Rows from block 5 of the image encoder of a small contrastive image-text model, named by matrix and row number. Rows with one number belong to one neuron. Each number is 500 + 25 x the weight over its row's rms, rounded and kept within 0 to 999. All counts start at 0. Numbers have three digits each.
After each neuron's rows are labels from the 100 images, of 14848, where the neuron reaches its highest value: "lies over" is the class under the peak. Only what is clearly more common there than usual is listed. The data: single toy objects rendered from many sides on busy backdrops.
# fc1: MLP up (encoder.blocks.5.mlp.fc1.weight, 640x160), inputs 80-159
# fc2: MLP down (encoder.blocks.5.mlp.fc2.weight, 160x640, transposed), outputs 80-159

fc1.586:525513503553465500475510481519498538472510538545518504525460475498505484501524450487481489491506497526514486511499508510522471472495524498479526527482482488509530498524499526512506499504512527505426462512502511495480486539507584553490507482
fc2.586:506464499518516491518455492542444502457495531512509512525442472491514482495483524513517478489462494489511519482470518504498516517477559512510497529497510501508509490518478498495479484502509515498489483482521478471498497534476527505536475464
lies over: white part

fc1.615:471511501484526467571506536481459507506507480458475474502492543503527499478468529483509451508471500508518493472519523513469492528487486544495461484527495520483488497496500502461537511476488471582510531484518499459487543505468502472503502489
fc2.615:538554532533510562499515536490487510475493477499522517523478500487533502502526504485486493471496523497516473493451507490548475516484532514544524505521528481521502473523551503508513493544479515455470497524484517481496465504502493491476501506
lies over: dark part

fc1.618:508514487492482498495509536480521509521475514492476500506513507463497531505512475525524499511442526466516481513486537501473466464477507486477535499499508481551534430490463549499482510466483533519469469492512536480523481527514481487482506478
fc2.618:490494552505461461478492453507493469518524537498503494499500435513450500489494515497478485453521491513479488459525536471521514499509519534514505482496482482483495487454564497483488498486510493467540450522488489544475432552500504493508495480
lies over: brown part

fc1.191:535532471496523515509487480545529504501519519492498469570518467483490540516491511496521510506504501497554499514490470544478522516510510550498513480453544466459527481500515512476506495524508467501505497552495490477503476499508576503496480516
fc2.191:505459484507446535511458502501502527491515476510553547502497539523483518481503520551497479475481517512544487487517545478517499515516505471442526477485474488492470529474536498507478504541528510520499482512506480487516463525494483476485522478
lies over: brown part

fc1.579:526494521501535499515504471508531494521504548490477501510510506515508499503482458483502515493528469547535496502460517489473553491487481543514469513481506490510496492509497481528521514485489470473517486496502522502516543533493507454495491505
fc2.579:504555533545478506425466503519503519515516503493523491484468503502544539494524501523485547506463502457470554524466496505470554492471507520518492515454475506434550510516530486540509531476525485474531513479489500488479494489463477463497472520
lies over: part in the second colour

fc1.493:484549469474480521521485487513494474534496462558517513522497500509455558556504488511491530508508504490507490474482475506488478488485499478469456502476517496446516505523435503521480542484486499516509513521502530465493511523523486554490467532
fc2.493:513478523488527512523498474500535520527518556528483481448466497489503521503493476511547508475497494479497495513538522498518473511485490489529477550475475469557554504517524505525460507493487464537495518522503510501480505508505515523528494493
lies over: white part

fc1.185:506466490493514485494497523534554481503516495522505503479545494498478506491551483489479490510481510524514505555516530471458486500472508508469470530502514544492512480500473517510479508465479533523548506511528515490553490512542491493486561461
fc2.185:541506551476486500515507530463527524518452541544523491456464510493524522487471513510508543509511481478524484449520545493502483464540513501541523511503490506481479490541515468528491500539506488436462511507506488496495510536506498473514503437
lies over: dark part

fc1.472:521499463497507532513506485457534501506466520523513501480487482480497504509524519497527487539498489506498437516534487506530494491526508483488455517539531549535473478449496533526467467512519505549484498516545519465428515494491506482508432498
fc2.472:479536508500476467511523475527480515513523462503499514471508549492550521504520488569530519502487522476500490507504467539471542466445486496519487508461523526476488486463495473479520521537523529552484494529502497532480480515486516520531533489
lies over: white part

fc1.18:520526448546482458460472517489468461502493507502541513460548500542510449508456501475468501532514508533477534460484485509530506511493512497470470522481492537519427490487512549518462517505488477486506459514511541503530538539483496538514503476
fc2.18:507561484491497473484529493475488500499495462521523493503524502541521460500488517467496538539485452527508517471548517493520518482495523494437505509508487490477496490471506501515460475489480476481467486557481531485487525508505530580496495488
lies over: part in the second colour

fc1.309:490475446487562507533476473512472431471492483515548531485489514487494507526481530514462517531533495461506507526514534508473463434473537504514454495513521487506502520461465474519511507475527516515495507524504495479500485520476525484475514568
fc2.309:508522470480496508506511488490466468489442539507529530531528494480564495508508494493558537537512471499483455493515510529536500506519542510499484541472545486515491494516462488503467558539496528478497479492532509454469489471494532455516501473
lies over: white part; part in the main colour

fc1.241:513531492509471472473483521506519486485499512510546514525507481477530458544482458513517476518478531470506489475500527501521504488474476539459500539503493478456476520474505510494498514507526523492497493532516525434513543513495493526511471450
fc2.241:475484521536465492509447503506462536493478483521517493512517491500563472514473515535539494506567478496515483479501540542479489479536479491499495527467535499466511516492540503551500491502547519459497476509508519497475514505448533499522482510
lies over: part in the second colour

fc1.29:473545419546466512492481488512467503498493455521514483506492499481475496523481512529479470515546467516497506499482486499500478523436503493502530539506504467500517507477442506486530551485476546527486460473493548514532453530539484507506514497
fc2.29:505548497491500495518466469478526512538530541488491443500479468510480544501489549484531488505516501549503528473532500552503497447491520502537506494478537476526466498510492472487441494472508531496489531494509481541521494483478472492445528500
lies over: white part; part in the second colour

fc1.123:519468495506512495529484521488552476474488533556502554518478509483485495503521524509452482492526522451492516519513546503453461443474514499483517500533489506509503509507499486484515540415485483500516501528521527453515528514529526500476461501
fc2.123:519446470528464525471487492530484517477464524472449505482522530484537462466466500520491508499521470524525545485496487517525493457480517483484491540493520470478495505534488493512501502543531488489500468491524485495501537490533473458520477540
lies over: white part

fc1.475:535538485521541517547494499462509541505486506517513485534505503477523502474523539568516468502521507535469500545477487477503501493431507511502465513480467466503511520517524458549485518507504524494499528472541526531541523505509503495481523498
fc2.475:481543506487487487477501472478487474476496488491490495510501507433473503497471461539491488507547480505515448526510470535511502463480489458486551518495477500497490479463501486513498510510474473483494532505481524505552526474481475467479491537
lies over: orange part

fc1.216:510509470533497478509534489508541560525513548522503505514490509506498524510504512513466502542483507477518528535528533484506510499464444495463504478540481549492507491510518478506455491477489487495501501465531528454478460506451455482482523475
fc2.216:516498534466486492493545564474496523528550503450493473511513485514479497510508495486480509473480545503477512536487516482491474473534531519529456476519487532538538507501510521496530508535527526484514506473482484501477510556544522482483493523
lies over: dark part; brown part

fc1.571:479565481504455493462516457488497488482494521482496513495505503479528438539488471536494522559519485463503520565492542525499504514487504495528519523488518488510516503490508472490507493513518487484500525515491499513432485541530515529483523502
fc2.571:513489484528484492521515478507467502497479480486498501532555481504477449545501483505517513505539510552474532479492472536494485506516526484487466503503514523553484501464503508492502495509531519478465496536520502485480528504475529537469487500
lies over: white part

fc1.217:517558455511470539521451527533529485506497484501494484472480496491511468539511500528513528492512456526493493515531489534514457495506503482490463506459542504494539484548503537513493504456528517493480475520498518489529518525550475499535456489
fc2.217:523500531448523542511487484492480496512557443544500530500522519497499517532454516467559499490490482504514518482524500508486509486485513483523473548456496502500522490541488497519478510451494460507475514536517520478493462494499494500463524547
lies over: white part

fc1.446:497483473463547507528480490471507461512487524491526497499520480511534532526481490519509480543539420509504476487540506486495463500473530482500470495504520532519501507464472470523499490484505502529496489508552505490503516523502478467452484497
fc2.446:490484478524484470511492467503519500459480521528507525498480522467504493548513493523490529471500476507477464461540474508496542522501483500500488543481514486523474513494475495472499494513502526519481519501435534500502485529457543491535458496
lies over: white part

fc1.449:535510543507510513514517480468498535501515539495473514502478494495497527529457505495519507523484533509492519540507493519523524484490477489467508491490507466507487551511474488501488481528514528471483529473513516490477482517475489492503520493
fc2.449:483490513530506486493518576471460502489493496477522486509476492517498484466517495509483501481483478528442494523514514516458482546496449545522521488486529538505507469476542504506479508442514460487461457485524503506477512571488542487483480503
lies over: brown part

fc1.483:486512520505496479449497518486503486536521480521536501483484495517471473477523502532485528511539470460516530482504527478498515496477513499474474488482541493492466456498521483494487548491468443511489501525463537488495529536463488555491494511
fc2.483:494444478489508546478482518502498444557487507499505503492503525490524472513469528509498487533480471490526538474486506480523547515491546496518464473478516519563500499475462529511511519477493497509506496490504490506515507489539481529497480498
lies over: part in the second colour

fc1.484:476536486509483465517490520487499526529494508541487543512510514531465465486503501524492465484545491493556499511534530497430517468534504507511492501571512478524478490519477478475525503464480473512518470497502500494480472512493510496538503473
fc2.484:518515485507490495487479523515454505508516556463509487465451519483559491485486490441507492530506524570507479456501463496503477497508544521530490549484484488507485506492510532503458528440498472508499479497457482501543508509510515511456531511
lies over: dark part

fc1.523:502516516535509534494497487520530506501451499541493505519513515518507444569516481515507532500537530517502431507494532507446485520559491489502512528508507484503492482486467497474480511502545447481528514506493522495471542544499528515472440492
fc2.523:555457508494532502528482546491461525547468518500506530555453512512525477536494497549493499475488532466525487521517526497464488498473524442513511520491513472510507484461492530530469492510492475539494502493502517462522518506493472509522480534
lies over: white part

fc1.304:504517501509503494546494473536496492517524495482495484426517519516492460495495478485489482481534485489515534537539518475489509475537545478515500470494493509508493505448478515497499484509460482497503532479482475500424483519478490506503432480
fc2.304:499542499517497550511483525532492483499504535501499494545480536523508509474484536453535530514468498472466459515499456460510517466507516499519510542541507519495498484504492542467482500479480522501455483506487509511554500503502511539498536454
lies over: dark part

fc1.237:498482497506480520555507508491547542467509465477501468476511513516508498478522537510448476498451503534476525510468478503544529520508522521490488491467516455467488477490480558492497522494503489499497481486468479522519471520476477549526471524
fc2.237:465456494524455497492515505509483505469508481474477466480502479542497523498497498536485507517523501514523500474496506456508510515487502507485476467478484467504524535488478501545493517541517446513500479537467493522510504454486517522534518478
lies over: brown part

fc1.358:568504471495456528489477511486480493503480495483505458479470490512494536465510495466499481491469523570514509510515510470479474524536492552506515489472532549489532447511507492505530502472474476554505524500474526484470484537457492534496498488
fc2.358:511540517510504507465488485491552480481477509481488529485521465525492507507497463499473496484508453512462454475453480553506507525477502484515514489546500510486513532445497457498523492498506492486514510494513507533492486502436472465504534488
lies over: brown part

fc1.277:461485504510521496523475510481502443483503497468568530490462528513503466486497538510530532496511516535509497512505471493492456468507511525518518495487499551569492473516481473462502498487482456478518562470552507543488504514510501483535490500
fc2.277:494517481547510507496474534475492487520483514509474499439508486484499525497526501481523506461479458491489475462514500513526514405527532500477501492495511465531496492495501498473491535508499499494542460509511491443496503468473484534499514473
lies over: dark part

fc1.343:499562482488471474506488475480519465504496491502488475518489492469495482548498499518498482509496511462503483576500504508518479498497479502482514503484548519517511471487514494507506511513467545499475515531493513481471532524532467543528484450
fc2.343:500518538497466520489516482453474463493497492540495517538510510492565492527512485492498492533534466513487565507531539551457490505549488521498471508509529454508530497503460498502541483495512545546471492519537517507513478534515476493459487498
lies over: white part

fc1.338:506526481528515498509499504516512482507542494483503487473501530499485485513527485558523493532522515478529563554464486485429490505489459478521437476538522505502502478468507501479482511478432509503526488500513494462499489521531496472470520486
fc2.338:530541483505540526505485499522507510540529551486456471491470539527505501527460500522526482516473515535529456487488480498516500511506519503500463524460513509500451466496535542523529516522508469487488500493459512457493508526499487505505483476
lies over: dark part

fc1.21:499505432503533499430523535491508522477499536488554512535490519493516472498495522461503518499549488449493508477492521495518502490488497511474464524488491499520493476544524505443459497508518482495492471469523530513497504524518522552538553521
fc2.21:519499488497511505479492533493511471516470558486499527468523539505482490518508490506503437491491471512492522490512474511486509483495455527511503497488538482513474498483488520497489464476521492520538534498474467464520533437497551483527509486
lies over: dark part

fc1.75:507554518514499467504497508441512500508495489470474478440477461525579541507466474549498492477466558483498514459440523479486525485517488515529512498506537511490524483503422480539520498522495503543484513472524547499488485517499500466476517468
fc2.75:483512490518507523516537491523512449531443495491492486473531527501526485469511536501433513489543567536468496491491522536491546476523497528524496454542518545499457500509527486466519483461504519490537468512459524530476480533494499536504526483
lies over: brown part

fc1.499:466511494484527490473506501470526501556471538469508490507516483508520528506495471463506505488472490484506522514492534460503470457490547546482473541552506532498469463503532454505559468481519496461528491500534505465504524536473460468479480511
fc2.499:483475471510507522492508473512514509491525479492529512505454505557471510524524537483520468518511481454448502513509480543429525456514499517502486458485496481522490526534495514509465484485522520493493496481506466522452507487486503474545491517
lies over: dark part

fc1.55:509596458500547443473478520513476494494510518520532492495522502532507490523511519515509497541482502515462537468516476499484514461519511505478505490504478487475434473504519516497479512505488499502501501502461530503521521532480532531484488463
fc2.55:467492528485521482495487492526486487497461520545535523526519488513501511510507534501514520497518481527546529467507536488524516517473510500451492536466492508500504462527493521556466508520482474462527497543527505472541543530487492551505497512
lies over: part in the second colour

fc1.502:536545493529510515533520507499524533529460533514480483528516513486506488481504534538504475492494473496504510529502454480462544517402516493488497513489501504491522511480494497546499483483532480500463522494554527542532517500480515507498472490
fc2.502:503554489495514501481512481530488485481486531503507480511522505447468504489463497529468508490542492490492490524535447533506503485451490460474520509519461496491502493481493491532497470545486465500516518505504496537466547485500475446471524516
lies over: orange part; part in the second colour

fc1.503:508551460495506528510556514550482494476434519547500497483498502490453515513484482521480477544505522512526523505492507500514485509486481514458500517519488532459575509471530469453475484526472478465517503488510448484508504496476463516502521465
fc2.503:490507522524470568485547517502491497512477497458489518455497500528499465512481511499492547509524498476477470488498474496491457498487487509467443498539542484512491498496559514465533494544521480470501476508514500570506499531485518506506468534
lies over: dark part

fc1.37:512495519524488507455530437479497494509500519545534532491486474485473503475498525458478486486511533506542487531534494474493480459521485521495468467501538495499525527499514501513530564466501494492513488520536501492471521517510484498506464501
fc2.37:469513485490470489487464505549491516503489489457451488490522497478490516475506477490473535432506467538509518494485519545528508475487512455514490526513455531461487507481529515552491477485500543489539482482498487526437493435499490513475532531
lies over: part in the main colour

fc1.625:485492518497486523464516524509521503526509508506516533514563485522518521504512474544499498502526500503483514532451548497444475550495524494490523520488538513486549435516463502481457497471501535489481559565504497455514533500506510513481449489
fc2.625:544489491513484479540516528508460497473476484527489486529490461516456473475491521500535495484530529520500479564535497515505512517505542543520511518505508507473509494465500479454512458528520482496469490524494523487472495507442496511534512474
lies over: white part

fc1.209:487473493527478521556520449494501515465514508526492485491475548516486495510499518485489501504496497514515549473475448501494514520488520518479496480501483508482492519486554515491520525476422488551462491500460498512508503524450487576492502512
fc2.209:488472491495527495493489552503468480475523527468459486476529496552531499529520482460513488505469525480488462493487515485532535489495535489500492497506517480505540517483467537467522483473528516514505474561492506477462523490485478500476471469
lies over: brown part

fc1.611:521521455483503510495496524524499462460507474496516497500454476470468467470536513557496484530510497511493490489486496502512510473478462553476488504510522505488541512534509439505483537519499470508542527477519492515453535505517514548523528500
fc2.611:487473487528515523533541497447500483482528513503490512474509546504495499449492515478477469506486490459514530502523497492536483519479481452480447475547508509517489521457542485487496547489500517521505480475528524495471522475506519531494525479
lies over: dark part

fc1.176:519479464502511533467510512516506490452503497445511513489477515478486459507534498508500489528485506542511505491508469532538437501508522574483467501492516510501547476532500464472472509486487476512512501492512460528484501509528476520524523501
fc2.176:494521448517497529452487504451517471482500515539460569491497490493493491464536501492526455456506501540489539469512448529519494489502510495495517469505519511532470531478559478545494506492500499511499491535491492473474549483496512518473519490
lies over: dark part

fc1.35:505447505509523471493507506543521544553468523489544517467463508527517448509536437521483506543522466522499555499491486455498493465494514493492524476504457531488489549511510520515526476485527466504471488505511481469512514517497497500436512464
fc2.35:529511463459521536516499524522434491472495467499534493512460483509541523516506537491509541503474432504495506540484510485518474490524471503501538475484476526478497475464516542506493499471486487495537503466520479501512460472530490480489535499
lies over: orange part

fc1.28:487519492496471508487509484510502500505549533507534478534492490505492500514524491486518535467512461491466515475459507512461513520477516524473505503488502492537518504508499481535523516533519477484453454539511500474501560520504540515467477485
fc2.28:485467495519525549510505531477476498547468518512516506522517514469527503483484524577524443497499475510522475537500530506485497507517485523526497474472498492482479485514494522486466469544495492486469527491497487459529517465452520535485505492
lies over: white part

fc1.275:481479476541491509507553529483540505476544522492506477483488484511509507528507491563466496482489510508486495489506526508496470509489507509489456499508532486515525490472462551476494495534476478524533493548505432500516478503481497535467563455
fc2.275:507508476482490504504538496502526475492491547492520498489522513540507498526504493520438481485524495473493481461504483447505521526523490500484464479494511488511486507512455533497492518496521508517483443488543483493480512532503479495483512473
lies over: brown part

fc1.460:509517490538539516476485522503533521500515527471475488494496557485499531520511511475453548527435506496474478537509463499507519472533477507499479481519513502514492508482491529451509559499499521497494524522489504488519492512479499543521491494
fc2.460:519491470508496486488513484461497498470512494494512509511519472541502508500519499481478466492482499495551474518506550508490437486482494520479534510469515466512507463487500513522489492501545486488494522496475515474482554599506517525488483504
lies over: dark part

fc1.195:505500461479580506501466503487515478509477477526521487450504493505458465490508491490522548549494442499520509504510512483476513487484571498519489502496523487486487511474472481471516444445535486481491520490492526487500487536532529495501539517
fc2.195:504493501490495515501521449498501469495506517471518549527456502505506528534513493486524551505583496518490492510559520575496513521500527503455486544462514538526504467527476446516480556488457528499535502470512557494488514515489518494511465468
lies over: white part

fc1.166:480558497480483502488510494512516495461495561526514455475497490480505469512511485556517518531548478495449470528480512534482499507493488529500458536512484495518533465496452524481516499506494492484477525513497496493448551546516491493502468530
fc2.166:525538487478497520528503522499437535498449533465550503527515518521512451510474515518542498472502524458513515497509479541443492492493478474506511507489519438494511461495490512484440476516525535496480527532508490474543452525497532496518496517
lies over: white part

fc1.186:494465502481525464464502527504503522489527545444549489530503529522532503487498473494481509504479511416547499524498498481489466559452476459537468500494508521501484514484496488514485504503499478485505450489527534509489549523476470493493549479
fc2.186:510520515482469499500486522535469481568476497513552506506491528504497495525458510492481485511485548516521483542538509502499496509529541520478466493488527536513522461519484465487466497537507514499489523458533503484452494578527496494487452518
lies over: dark part

fc1.247:542546460495531448501457496477494506506552506513514489534523500457517503496469501548508477517535470501501504442507511507505485505486473489478525517490509486548470482500520433519481517475521473502472529530557518483494509508534481498506458511
fc2.247:531493475519544523507529554499504498521525517536480438503498533505480511491519468498457497525522459536505526483548514486492485527554523481465443495481514463489461490518471496507474518500506519522525493509470515521518512437520508509510503494
lies over: part in the second colour; white part

fc1.569:518513493477524523469469445524494509507506550466460522495522513522502524527471505505538531506490500534527474510527513524495473533493496504537492485469491472560497459513498494529483482501553483517513505486508478455526502537514519487510485499
fc2.569:553506516477505495522470503474521502550502473500512481517521470481502504510489471506480516495496506489506491534442504490475520495589484465482508493510497431478493508468463497558491513502512551478507496493503480543469472473484487492531494498
lies over: part in the second colour

fc1.518:522545502500511487497507505501503509546507519468520479494498495527500543489512519503494502481513505485526507498476529492515525506545501520444486519474517520482453530503508501524497494505437486477534472480534551538518506502499478523474446507
fc2.518:496477484532480517528491549509544504508505490491506489496515479482556516474530580511476513486495498478504522462489524537494566455544451503504531503483475506496475505575520495526502528503513520463502477501429521512519498519469514468510445526
lies over: part in the second colour; brown part

fc1.453:493489475511485510518543473482538506497523477479523459521469480523558526508484505502490560475473514487474499504467525480492509518515526522461480502508508516525518516504474514513490506514461461534509509518472450534501508498473478507538488493
fc2.453:474486495466506496523525513510538443469502532469468521496533521543525503503523499543505502475510501493497501495527503455486477531477509506450475471537518471443538473514511491495543519480519505510505474500492492464502480523493469493442518512
lies over: brown part

fc1.130:471485532506483471503520551549496517507472526462550511499478496497456467498485517511501497508516454522551551476515502476527473510483568503534460506488458504487480491520496502485493457485496503466492486465488535486528446511497512529495508520
fc2.130:507504507466488479485475480485467470439511502504463474525477455504503544488475468503466459553486457498502464485530514476488504552546527496516517515479535503469487485491513524526553495474538484482511498513488496510532463513503506462495498513
lies over: part in the main colour

fc1.34:531499493479492475478516490444496495521495499494508519491477518448491498514507544469478544556503494501494492529463497525492484511444492478507455515493510476530509499467460461528545482524505529540475497555509458552467476512490492526479504541
fc2.34:505513447533462509547523467490477503494501490510495496467478516491533523554468494542470534523475491486484502524519547503519520513500483532541471500482513533499536519508525488535506513489546536520510519525491539544490495510490493487548442452
lies over: white part; part in the main colour

fc1.448:457536472490543521487528533498483498488498507462526464494461490527538472515506517522506510484465520510498481496491500499518436519482455513481468514489535475525508528469495480492514533539495488524509514497497490540505541506538479485496547477
fc2.448:532497495445506532512498503469492457477490495500470495519498521496445493552544494506459472504518507483501477500529481523550522466463485509490506485498513475533518506504555451503509510509496459532474504503543512468495520539492471536509497512
lies over: dark part